config = dict(
    dataset='rendered dice on a table',
    image_size=32,
    hidden_act='relu',
    kernel_size=3,
    widths=[128, 256, 512],
    num_labels=18,
    init='trunc_normal_002',
    learning_rate=0.0017,
    lr_schedule='wsd',
    warmup_steps=1280,
    weight_decay=0.2,
)
Rows from block 6 of a small multi-label image tagger, named by matrix and row number. Rows with one number belong to one channel. Each number is 500 + 40 x the weight over its row's rms, rounded and kept within 0 to 999. All counts start at 0. Numbers have three digits each. After the name is the row's rms in percent of the matrix's.
After each channel's rows are labels from the 100 images, of 14848, where the channel reaches its highest value: "strongest on" is what is common among them. Only what is clearly more common there than usual is listed. The data: rendered dice on a table. In brackets: how many of the 100.
# sq0: squeeze pointwise conv (model.blocks.6.sq.0.weight, 64x256x1x1), inputs 86-171
# e10: expand pointwise conv (model.blocks.6.e1.0.weight, 128x64x1x1, transposed), outputs 64-127
# e30: expand 3x3 conv (model.blocks.6.e3.0.weight, 128x64x3x3, transposed, each kernel summed), outputs 64-127

sq0.38 090:484459485487467540500493630475502494476489514505442519494439516501685483482551454575500454498496612511477456540486496472518467479430447535491520495485494518436478558515504473506504496476454489493434463467464460456497496498485480465513472533429479463515467434
e10.38 100:567498463475471606483502424478490453480502469464473433485459479474457503450474489486464429438498483460446486466468503475470446477471512465482482467469479476430610477504549482470448500452473466
e30.38 088:444459512428448439490480473513424443491437505506501515475463416473527503430483451477465494494466427481445455470496471495487486492459458437513446484474529346490484475456433542483487481478515419
strongest on: blue die (100)

sq0.29 104:459468491458484488508511465513468416545519508499458511428488483471494501422485507473538453424451458495524458495547541499485485481473498486498497554481539450480472487563543421468446469469426555461511470467418447485461530502507408438506457466500448483478491425
e10.29 071:537538469497525500533572473534527501531497506424494519429505427483520505505549437513460385538474479433526420481485471557555531418516488477502493422547551542472498569475471558485509498451524484
e30.29 098:427476500385499549464478586488508476500477462486516513389469467485567460453530444468491517489502527469438515459490447498488483461456480491550501487509472456492532479480475406498481561498406478
strongest on: five on top (100); white die (44)

sq0.30 105:462498503461454509459426561528450503429513459500443512460501485457567516489518504529454442468492563503474489486464458477495542430482455487521466460540445460522426481458452453466466456442416480450470514431494421501505448493464413437474480517468497478469500482
e10.30 099:527467495485517579509470578480470523514527468467473536489517468470487461415480502530485445495480488452464469529530461479458466615554533512485486622476482484444580471455533509503490529459471501
e30.30 047:499516496424498562562508531585422564491490453483479502511576536497501385465549551470524495553451441427484530465478514497484440542452440500478469490522426471487505520488474482478491481464483587
strongest on: blue die (100)

sq0.9 092:547499493495473508479447484494545600471518555500496483527530507562476460542502480571464484516551450506459499531447482487485477459491441541500541521495489507491497397481464433486493466476451453498589451509507500460428515496482508519493491464527477527466512509
e10.9 113:574474438491488475485479480510480454483495452430473475483451478601446536523487483491479485443501505586414476571573540481500489459468445450498492459490481497450481489532457490439403494414454444
e30.9 109:556529460541495489447503519465471481497463406479521475455559544443507511544503522498483482460491503493405465487484492499487518464499473512515469495478444407497531484477421506469489527441476538
strongest on: grey die (82)

sq0.13 107:431507492483512479459521484503449405507492469498471484452481497479495481434452516446484491504475462490478440513446486453473493577432542513477428539455424488509525439419419513461540407446500475477479457463560501562427421496509499490511405438474427423527506530
e10.13 063:514465481474514452511516480493452482505478475448505475500476496419462533478449447471487503494509518458517489521520524454501489435495459466509502441451459506457446524529467505476481479494472495
e30.13 077:507456522581508472494539599500535494500515493508548537433543540507546469535519493481510530513519547547547531474516531502535547493496482498539526502524557521520479534502484609494500534485477552
strongest on: four on top (100); blue die (41)

sq0.39 095:576495489473474487560497501607629438508497634499480508501450534597506493473518493530484452488508483483502487546494492584463522482465434477507514539482503488476436405486478471479557484475505491487523479460484526444468518501485495530464466506509461493477508513
e10.39 145:528485493498495491478487507476488502504476485482505484491515483463478666560481481506493486487498501559480479456455682486476489482482504510513487465479482490482488477684501473490486488483490508
e30.39 095:406480497543496510473500509457487510496471513485511522588405379510535579420500514510463524513474559498407470525491492499469515444478462578449471488519468490502490489480433508470486545490523389
strongest on: green die (100)

sq0.60 095:495479487509468529505486624518508469480506496499499523496489519500703476423567519577490459500447615508478431500466494478511498485419465509487512491482505508425496519506498473517502496488443473492424455445460467461493510496482463474507466541409426462516471435
e10.60 088:578495438482482632488477449488475444491502485483497455493461474478475509474466487502472427462494483482467484483487510487457448477458545457506482477463462485468643480508577472434477490473489467
e30.60 070:428430492438447448499482436518415440491455508498462505481494467475493487464460459484440486473436443465461467485493489496486502491472464449484439485466519349491451500453445563484489453461511452
strongest on: blue die (100)

sq0.26 094:564505515636505523494488555462683489487463465502448470694456501617494513477495454478501514688482508490497553482472496508506476483482498478492540531476504475489519533476467463519531485503498513478452465405492596523505434498489489526519482497402546517476527463
e10.26 106:470477467480453476476485471452480451512507457462478529494465491486430490485475486490474485514495468504444488503502495486487450485455458452483490469475472459539477488495469503460453499446466461
e30.26 083:516423488550430466432471449477436489479470537501486487491412470472525545485480445477462488490470431463405467483496482498483470475478524464490448494450436477484478558446421485485491473488484393
strongest on: purple die (100)

sq0.12 092:519534486485519482475489496502502507486502511502518444484481501510532483515510496484488508487522507493431630512499481471504484506477525489495525496494504496472469466509506521511507498455507489513582471529460509519474503493478534463489480507517520464484519488
e10.12 101:453643505503473498473460472458660515528476479487489484468534479478458499474488465496418513493488479475505482470470502456458466465487516521491492446457473472474500457499454449508507489455435498
e30.12 162:491482504471487412466470517467566450492498509505514515462366486505517431335521472490486510475469489486375451497491453498463474422515484444540502492491466490479553476524537480484486480487453397
strongest on: pink die (100)

sq0.34 113:438524502435474487503468461449418521482425446501463460449488497421490478575464453482488426459568494494446556498505484444428511569523499542438520446464456510424507532491480460505493522507472491514454505461450551477529505496484508508489549468377451474523486439
e10.34 086:472478596473466456479489429566485518484476450404493457514601491473420500500531465485477492453506515467490489479477496528492536442478605634498494437530538559423464499502441486592493485478469614
e30.34 108:480538558508521461497525599512525484502529490522559539432427438531617519434553452500544535541565569571470506460505500500525539489491508462532544504544556520509471506531541511517513582567457441
strongest on: brown die (100)

sq0.46 114:466482490492466452448517504463506536520449447499446440516482482510466470573456468489473486518540451484493569466453482490465475525440459501478539504470468488513528508500475460497442457456498437483492474413462510512451440498525507475511422454353393464491532440
e10.46 097:479473592461460456469505478457460531472472478463464554498602491491456486444483464495506471499498468459522485466466491481506494467484592617471509459474482454475457504493473497584519474491494609
e30.46 063:511460498650453404451499600492524518489562513510503502458441494537547554441500427474487493456501504512458455447492516500495493499464470400495507498506547549485507537453520603476488541523490452
strongest on: four on top (89); blue die (41); brown die (36)

sq0.22 110:444456516474466473461532481507458447522494500499467472454453516496479496450446503450484449487449470494510434454464493470441463482446472523499459513509422529529518491417425480459504518490523454466523439434531526515469506500528542525531445450453403428537494491
e10.22 088:477479495459490452506491422457439430477494456475476455516467542452426473506465489479512529448498470448477536472473481460481480477396447463477503432478466476428457487476436489460448493516434502
e30.22 082:474488498506448455469493662498598532494490478488487484444534516480539480487553443464525482476481489514488499456480463498497435473477401460529499491484560493489536489459485515456493477478520500
strongest on: four on top (100); blue die (41); total: 4 (25)

sq0.52 094:567503518643512512482485557470676487459471452499451466684470500614489508471488463476485511683485493494476550463466491491501467467483489486493543533486503479484513544477474468522552486499516502476445478419500588515511448498495493537521473507412562506487514490
e10.52 109:471470464478458470492455469453475452496493458462472523492462500491436490494483487484468482506494465500435499511514499488454455486462455452478487467485482463526470461498460480457440493445465458
e30.52 089:494423495546432456437471453470433492481472533500475486479414455468528536466472452476462489488468443458409464485496478498489469468480517459497443496449443466476474553450423477485488470492463392
strongest on: purple die (100)

sq0.44 103:465450477464478503543524491516486460530492482498452481496477423491498487501477497477535497477490507489502472504464531494484519494532490425478471410536480413556434442434443500479475444520507542516444519488443440480526493503501396410419531538478547535458529434
e10.44 097:528473473501537478501571530417471501484488471551496526446496451494484490497454588474511439495464438492497449497494495449577446556518485495502495547445456437501480574494433566489481487454469488
e30.44 119:489405490382478501451475606497533424494548537498526526458547481537611438537566463481502500501511468489591508463487431500485459459485479478543487488503505532494518455498445406528492514478469540
strongest on: one on top (80); red die (39); blue die (37)

sq0.19 091:450455485578491485498478481461468495487523473501503469530591534454428491521539472665488529552531504494492504485469498440487491502461493561497494506473508532478457457490494491494441481472469502467591468482542505501445513495482525525503510479515490502488503540
e10.19 106:598476488490486478471457508445477490474489494482458486483495486470478469470471502486463478487501507441481481690692470465478454504487496495466445506489471470483490474472474482495490487485458490
e30.19 137:506531462527486495497481538484509482489520441484522471484514547478498502334531480484546476502494527519311450490492466497500497503475456461555512490507427484475546470470477521482479531429463518
strongest on: orange die (100)

sq0.45 099:475466511465453472510412491483505454492456503500450469489433524468492522451481456467486436507467464507482461493576469505478438486520487532490420470530468545488504530419424457406522549500475445447519489461442525441516505496479502551489523439460443459455475460
e10.45 075:456435517510481489529462417560437474485511500484470438538475549442467495548592488490484527479490467456521549466463478589459572501421485455471504488605595569460484466483512483489514508536499463
e30.45 074:430502460328496456495505559487552461497440446493485515437486469465510486512546440502487464469448539456517519475492443499514484429492496443504479495470500556507492482463534359507495453455412507
strongest on: six on top (100); total: 6 (28)

sq0.42 113:434544490470430486469513475496465434536449476500451485468472498450466495480460495466508449461517410503497451487462510472438445574452469446474506502465464409493517491391417462475486447472410520481454534467465462528509556498534439443467447526467509531471480470
e10.42 080:532447519479455481506580493466443462468499446397475482505498489480417500414460437492473455440494499467512489443446501453587482517499489497488500498456467462503472587505453572493457498485455507
e30.42 067:433388548423492480456509611497527492508531479526541522431464432526603482503561468490495546499528516528558491493511486500514505507492503434559487506501515509507462525542463445512503551521493515
strongest on: five on top (100); blue die (36)

sq0.59 098:445520514468465523493446578498458473478493454499463514462494531427627481437534487550477449467476575504481449503495471466508496554470460515486531531478480506440516500491488452512494506515428471526479487435475446484510505491519443482541490545396441494502502422
e10.59 087:554491485483488686504489475503485474496497470451490480485481480466446494475494496493483447461512493461474482475476495486474503467494547492496486463498498497459703487497572481495460495465469497
e30.59 067:367445558441461445498502468520431432506499545512510532429445411511557470442486487488472536507490475515496486487507490499514504473500494426527447497481543414508471540508460533507503519522512431
strongest on: blue die (100)

sq0.11 107:448446530492439485483490510512487465512490466500466481471507555465502458468509515518560482453477470488499464448451551459467443426428467432515449541514554467524469529506495441405437511518503477452482439458474538432519591501495523470490446514498469461488451482
e10.11 097:586492531485509516563595444516501488523517483436470498511510613495450491473455444526472577488470505499539607538537498458575469478449505493480478453493457515513518582499500570495489521527511470
e30.11 108:522455489398466496456485596518523461498493490495502456402594569487564476463554451474498468477464506521475533470494401499489459480484487513533488491460505468507517466473444369495493508468444556
strongest on: five on top (65)

sq0.6 103:501483518502456511457468588444500547517471488499529516508480515505562473590524484517465508505576535485510607488465467500523478463444436484458545481502493484462487517499488485493409491500422444541456493406413491455519542498524485478498471553324452492517469416
e10.6 100:518463607464435571467492472454474509458467519514483505508584516491512479465473487499475478495504459458535516471473484471485457489474640606489491508491477448516578483482563473591541471533496606
e30.6 086:465450492529433378465484494492437478492480499524472473438409429486534575419483484486440474440462440507472404446494473498482552454473486415453449492471510477475436510465490517496488488507464456
strongest on: blue die (100)

sq0.16 102:517526487503487498459421511546502532426537499502512517514513448507481511540485550492457501506520538497481528480467458483477546445489479477509493448527441474513425512468460479467474458464418490456438514399435439496493437495477426442464483511372495480455499440
e10.16 110:428432514471510490489459533431442542442464531513445521462544470459527470420487501469472419539482452442518469453452475479446466589544537531461479586481490425501491458474500441518524476510512522
e30.16 084:416504518532493454518496534540441566490468483513514472523381388493516568413528526488494485494469451485444475445484507498489510494445463438510482493506454520471531524516485472494494539510422422
strongest on: red die (100)

sq0.1 102:482510527479472491465455497495526509442482514501492506472490575504489489542506486504436481470530483498501537480452460511475447501444471445509489517525465471524497525453442414387429535528494448432490400448511544473466565493444527502496456452447373442494486487
e10.1 105:519509594481483530550487440497514513537492491483479482539557633504471510532452489495495642480480497512519640513512513454458482463435563564480493447500458490501532459515516484556527484570503546
e30.1 073:512527552480478483479525613553553511496544497526522450414536570512583529464571444483515488507518495573510513467497421501507437426524472496534524497480595561527536516489526407487496550534502545
strongest on: two on top (100); total: 2 (25)

sq0.27 083:567486495495524498550486465501614456490519589499495538534477544594477479518504494499463452505528448492536462544489496594462533481469448430517536535492494506468488382467453467470560482478520477479498492470530504452480518500486489512491480469541433492463532546
e10.27 097:533454436473478511461462486464448460512526469453428455456448490454447594556488480546463467457499502564450481510509585466446470473464450440437456448477490484449505466591482524429448537454463443
e30.27 108:380461478504467532450482496465461499487437491481484484543402384471485529414477465495471491484442508466471461496479470497479483411504460585474460489485450487485495460461414484469477512465492373
strongest on: green die (100)

sq0.47 098:510515501491510486511480491510469518487486515500496478476530501522489495433495522488485689481513524497488505491487444500608486489474568475482475507458502521482500451496484517474488546480471480471492494537443515538512498503487451473489515482487488516524485443
e10.47 107:463483475502455470458505499455487473508461481510671461484487495478523510488484502456446459491466466463486496490491498522509423496458484500709475480443476449525476498499472467450469468484451488
e30.47 154:387481486501482408493486488478548438479513453478554480486425361523521457510545472496505504479483488510491462488491476497481477452472476404569512497503475435470566481495503505477480477464474417
strongest on: white die (100)

sq0.63 102:466486472460473477446530505505461458546457471499476458489466438488493510498469479459524445479481523502465429495468530473457534432483490425528452464534472433520469437416440431466447485440406480465489533475472447520546522499548404447470480532512505489423431462
e10.63 079:533432482490463480451575527430421439449472483450463508455492460476487490412496450461491416466472462494492460474476493492565477577516476492480499558486497438484478579491429554483434479442465482
e30.63 062:451406473344510490504493580495517492497484442487484514491582466477568434591555490475469489476455459426575502474491462500492469485460482472527463498492409459497489467521430396504495460430474574
strongest on: five on top (100)

sq0.33 103:454482501510471499510489486492499464474492476498477480506481469491473491488480497480435494495498450489511503491474440506471469547536487477456465414506464434548474444461433507433490417505519513489471384461461404472486437500437477428490518387467498511464546473
e10.33 099:457507473495549475519437506495489494521506471602474499526461451487459497586445621499531474481496468513468451486487506436494450494476475489483510488452449498546482419506474521486507494469485511
e30.33 086:484426498545442499455494606504567410497532554512577538460541515531610448484546428490478481452528497520594541481491484499500472415491493487571472491464551599502554491491518533519495555524460531
strongest on: four on top (99); red die (37); total: 4 (25)

sq0.58 100:496522498491504511444412473494497481396482489500490501501492489491493491482513469477464490507505553513483497531446467490496547545449515459528491454531400447527470460413416467460502441421396467419447522508535447560449440503449432452436433516493498454477496521
e10.58 096:463499493492491523498444598427492481505508498478503560485494462484534506409435472501470474493502515511461464497495516439432447611548506503500483633437438441461523451521508447503491507472495493
e30.58 108:567556525537576510552556514555492523509542489520580534545465543540547527511539584489546568559517526554521577478502555504550551540505490539529527515543487557546498537549509534524516548530450516
strongest on: three on top (100); total: 3 (27)

sq0.53 103:478491457505490500475488504463513443471509498501496514514470459487518501533476482486423460520515551500539529485466428535476550465491546514540436511517496485538456412504485474451481459412468489413541484475470459494481405506460529437528490482518487483517499482
e10.53 119:489574473494517468522498556499561465549477446467517538501459466483512534483468480506483488421496511504440467489489528467469463589535466473522502601468469505437468494531442466452439485436426490
e30.53 088:554506492596474600419495516541517486499517512495433517452508557519491470499485485461471540506470420437511554466471527498478513504488502590462462496490445473501497454498479600469484517492498494
strongest on: teal die (99)

sq0.24 086:519497488473443504501455480506511531479549528499487544490520533531501464470516492545456476475488519497568434514441450570522528480521464507483499500474439490487492374414421448477451508471438447484547475503493456488496502493474447519511517469527468500439519526
e10.24 092:560431483499539463548471498545438437552518449439469484495477498520449572556482478529466488440499505548442495539539562486486507503443496500494499500486478544449479478556450519447438526444442483
e30.24 075:496493482565464642449491510549454546495537464474441490539533496495513561472466487494457473506500484460415542500487470498485488500468467642397471488511464461492434476473442527472482506462507520
strongest on: teal die (100)

sq0.17 111:459522515518524499473438506493517427480485486502487471515475548490525506517484499481477512515511540504474536493550455468519499464499546497544369470557441532531509458407431446403463557491493451413567522472494505491503541499516475506531496484499458449454461501
e10.17 101:487553504499463455512480472530546458514483433495551472525454548446525522539554467487476544434461470483451551505505521574481541534465451440543493519566555524504451481526419472456436481512438438
e30.17 077:512555475390459498504490553503608472490460444499473520484529564469528499576563412477494493480468508422548517480483460497490457464453481479485456499444494480503488429458602400481492421446521549
strongest on: six on top (99); total: 6 (28)

sq0.25 101:526454498575531496473478462431473501483472491501712487477467487488454484460485542446484589467483451491543425467499491476463470488489509465439527445455506508479483536497506493491362527516474510505461510487458454535466462487509499451490489513474504533500556472
e10.25 124:482488465481472466470472458484497461464517609602472442486461497506601493503481482512488479557503480495583500508513493483474471475467492469484497521509493473579465475493558489472571515593556468
e30.25 079:491501504581490392544501529467422508491473526491514453459519494517497565414533587517497504508521449490513442459497483497522615479475492522495499492528508546503510468531496505489503495471430524
strongest on: black die (100); five on top (61)

sq0.0 098:460525495419455464438445445458413545492436472500483453437493510446457491587475456480438412435588503500441576492477450441451499491455439490462538476460494465441488517511503469523447458501434452548488496451425487488486496514511489490514473513390471496539483433
e10.0 072:449447616462451435485480461510464528481458484471509471522602469512474479456451505490496491454498483500513473502506477459481467451499606631526509465451458467445444470478465469593523465483507618
e30.0 054:562508481547506406474511532513481488498442420532478469418416454430545605459508489504465460418496537527459434443495504500489517521494496403493505504515493500496476501482569491514496495531445435
strongest on: brown die (100)

sq0.4 103:480567511499464516450427495471474523437530472499515533509469546460507519501496486454462471518548526516549550481479443508500532546511526528430545500410502492450469408475478553536601483501482493534561446516407492513480476494466502506516497460500474496508529462
e10.4 097:438557464497547453565474476567551448584483435471514433498458468545453514521464490481489498436494522545451467470473517451474482445462458462525513458461467557476460471510444475463442481435446443
e30.4 083:515518508517496618536528583533541511502453460526487555461424496476546454446540579465498499525517470510438594467507499501522549468553487618534506500516494505541473492540474539509498500465448416
strongest on: dice: three (61); pink die (54); teal die (49)

sq0.50 088:554538489490504523459463506527476652493504535501517483496501491570526463495467504443490494492508459521449490514464496417495456470529451511495549518509494496510521440494478378472523486472500468482553478540356452457471492499488496507480513495524464530479506377
e10.50 117:432475470496486486494447467521483495464489504466481473483483491743474463457492482448470472495494510566466494458463486468449476489478473478498492489490482467464486445463517447471464492472504472
e30.50 129:504500473480494414456495502486462462492515472492547451419518460517497434552506534507495502476516449524475456469486504499488492448492498401527491498483485464494547490490425469479479515466472491
strongest on: grey die (100)

sq0.10 090:483522492488399511496478557595458483486571482501461540467537535459580469428531576539510499459469545501509470492474448482541518466439433512475440445449446493428469508482476480526491469528456451509480457474528443456443493496493454496510458518491502515480540519
e10.10 094:554455445488561560555471492523456539541536469454477475509498481462453485497466492536471460551492498443456484558559473467462481457533509457490504471469465527468559462468535542462466539450471450
e30.10 069:509497526527476610570499486558455586503441449494460492536589540437545503380457563489488498495491463453461560473498496498496500577482464611443479498487502495492422496511490527499500522472453541
strongest on: red die (91)

sq0.36 100:461479480448473502475536485510471462590491479498430491469463441491495485495478485489567474481472452497471430505569543487473469426491470481491433466520505473482526441390447486496456521478429477493546579473452474453537589504594437490507497585478543461480434439
e10.36 109:526449482497446486480559453507442478463481459410469431408494462477431485494519415480481401475475461466506453468467489516558506496432490499479482473515521503478490562487464546467443488453468471
e30.36 106:491434467299499492486480638461544496488501464488494504483517477494590473527584451488530502516487507467536475471491426498490477507460448458507510490529477484481481462494442382506486501459489528
strongest on: five on top (100); total: 5 (25)

sq0.32 110:530474477551474477467524489453520459539475503500547480534434439529466495419475508447533533520427466505521478510457530496460487445455498442473529467502497460502460486422455468472429471472418477493455545450452451504533551496539431460451470574427535495459454427
e10.32 115:523459441485432474470592516437461435473493549493484509436429462487520504431477422485485421530483466493545458483481506472581468536511464445493489532469478445554476597505519556450520491522520429
e30.32 073:417373506441476461516496648488509508499529536502494515501523435530590520534601523481494530500494456465564490466501452500505516488447491471523498498523466574499485515547418419522496473477469549
strongest on: five on top (100)

sq0.41 086:432489466521592507484469493489454524507559462500461577528496530454508483523491485482484473523519533502647497476482502589558525476496566490475519482454484501434462406543508548528462482477477497525468479548523457518546478495421495463465517467553531511469517541
e10.41 130:492488451479551472585465467563492453597563503504512449469453489500508479471482488547450473451492507468467486504504472493469458482451450453521458479478477559509472473471462537441459557466466445
e30.41 134:395497468464470576435468487534520488486475456475502476447407389498474425482498441474510485489477477478497521467472459495485455466486469565538489488495469447470533462476445478472472501442483387
strongest on: yellow die (71); teal die (42)

sq0.48 103:537563473547449491465447497611588451462563489503448530611512487578454490442471585453464478589442473497542539472468451516472555453463499448454459467427490488408512495479467508543505536493469426485534498478437545437526464498470469480498494509470511519446521475
e10.48 100:449538464490566503544448507500538568557491447467498527498521482472454515528509489494461498594483457450462482481481494520444499463530471463509496463500506520563502445494465465462471485454454451
e30.48 097:461457504528462582487479491531494574498431489504442485542430500444501516363458491483473478460456427447374545473490481498490482513480495567451463491472436539477458545502437481488488504451477380
strongest on: red die (100)

sq0.61 103:498490486464510479506476483491431498480463512499472458441488514514478462471498488501478467444472496500496450500449483449486490505443478443550488618457539425477510484616565427484431475426455456469494422475465481464448452498446466401537422464487440452462484454
e10.61 057:528484506488522574525535508494495532493505495425509559459502442569560494410392456527474458496493520525561428518518472431479384456530516516537484469420373461488567507467510507528593502483500523
e30.61 114:513504484466502449431494568484508428494474454490535504373504500488541385472543448486517507467485525515456485472492482499493508472472480441563497493489485464494559486489465453491490525485437481
strongest on: yellow die (53); white die (36)

sq0.8 092:469487473493451504537438512488487466493484489499475484496478449491501532476485492482500461494504436501488503485578494480478452543580470502452477411526458470537447445450431499419487459520506519489486432443466419437522440499426423475476559415471489530483552494
e10.8 098:451494439502532481485436463561491490511498463569468466454463438487440505588567589483522459484491459497452435481484499565491556480456463468484495478557570572525482438499478504473497488431486471
e30.8 099:471416463375465526464493558499533403494488531514541544464520471504580455507524418497458449463510512485577550477495432500500494417496512496540469492458522583502532475478543373541494510496460520
strongest on: one on top (100); red die (57)

sq0.51 123:484431513471502489482510447475483506535498495500466503475482505483452490513473485488492494492510514502536476477533484517505542474449512485627492608530606432518449505650607476485451450456497475469509450477442441449457462500472525387523446466495472401486492431
e10.51 047:503443544455510505509572547510453541491478541446514584435537516529583492465544443515456451455486480463554516487485451544481500574567561575530474564569531501439491515450493479559564464537531592
e30.51 174:464501470459475466438478550480500468486481461480524498408469445494519421502543456468503492473476500488460477438477466496484492461453470469553481490482457473480555469473460460475481522466404466
strongest on: four on top (97)

sq0.37 090:472459456536485506475491484500480459518575493500496598510440534463495496483509484483491456509493520493723431478481491657549536489503556516484520449453489470465487453511493523525424477484488480491509482536488459502515511497438514529445498484541538517471497517
e10.37 118:451440517491592486623499499585445501633456518512472491494524513445475496498498505487474489506496508454532516475471488482515502489502516507478489510494485583511488502488483475467521460525465510
e30.37 114:376522500502492644506489493581495572500519503485453505541408367522494504389480499482516502529514462502452559492485486498502477531494494611476500492524501522490480496487486526488486508493529418
strongest on: teal die (100)

sq0.23 113:503430517497505484456471499503526499504497494498477505524484520528507490462484515496470486526444526493509449486513465496487543448439480464603454582540559396519436526578549440424448454465490467426527450455464455468452474496451521416533436472491439419477496441
e10.23 060:528470526495512545541517573531486496498466518481494616493480556534546520516550468493491518498479464523509554495496508555430517590575528498520497582594543503482533457507553437505537472546519526
e30.23 124:467495486489477484432480544492486453489472466484498493391494460481501451522541467473486480461461480475477502460478469497485512431453479505551466492469455488491547489486432445476481504460412479
strongest on: two on top (100); white die (34)

sq0.7 111:446496436518432481457511477472496453500494459499505452514508418474496504512496476512465497526500543507453542502513466440485551452489524541518404467527477518531482429464452475436487487382472449437545525494490419490508422502507513474524485511518500484531483489
e10.7 085:533565465497472486437498512491559458513532474455507518482464443488496474451527425540462459458494492487472441551550473526481514563523475495506497565514528506400488501473432518484453535439452506
e30.7 084:566492475487470469500503556499540502501451424490441530451558602445478471520473438485476492459445474395488518458489521499495484528477487445435446498481479484500473481498543526492494420464462559
strongest on: four on top (95); blue die (35); total: 4 (26)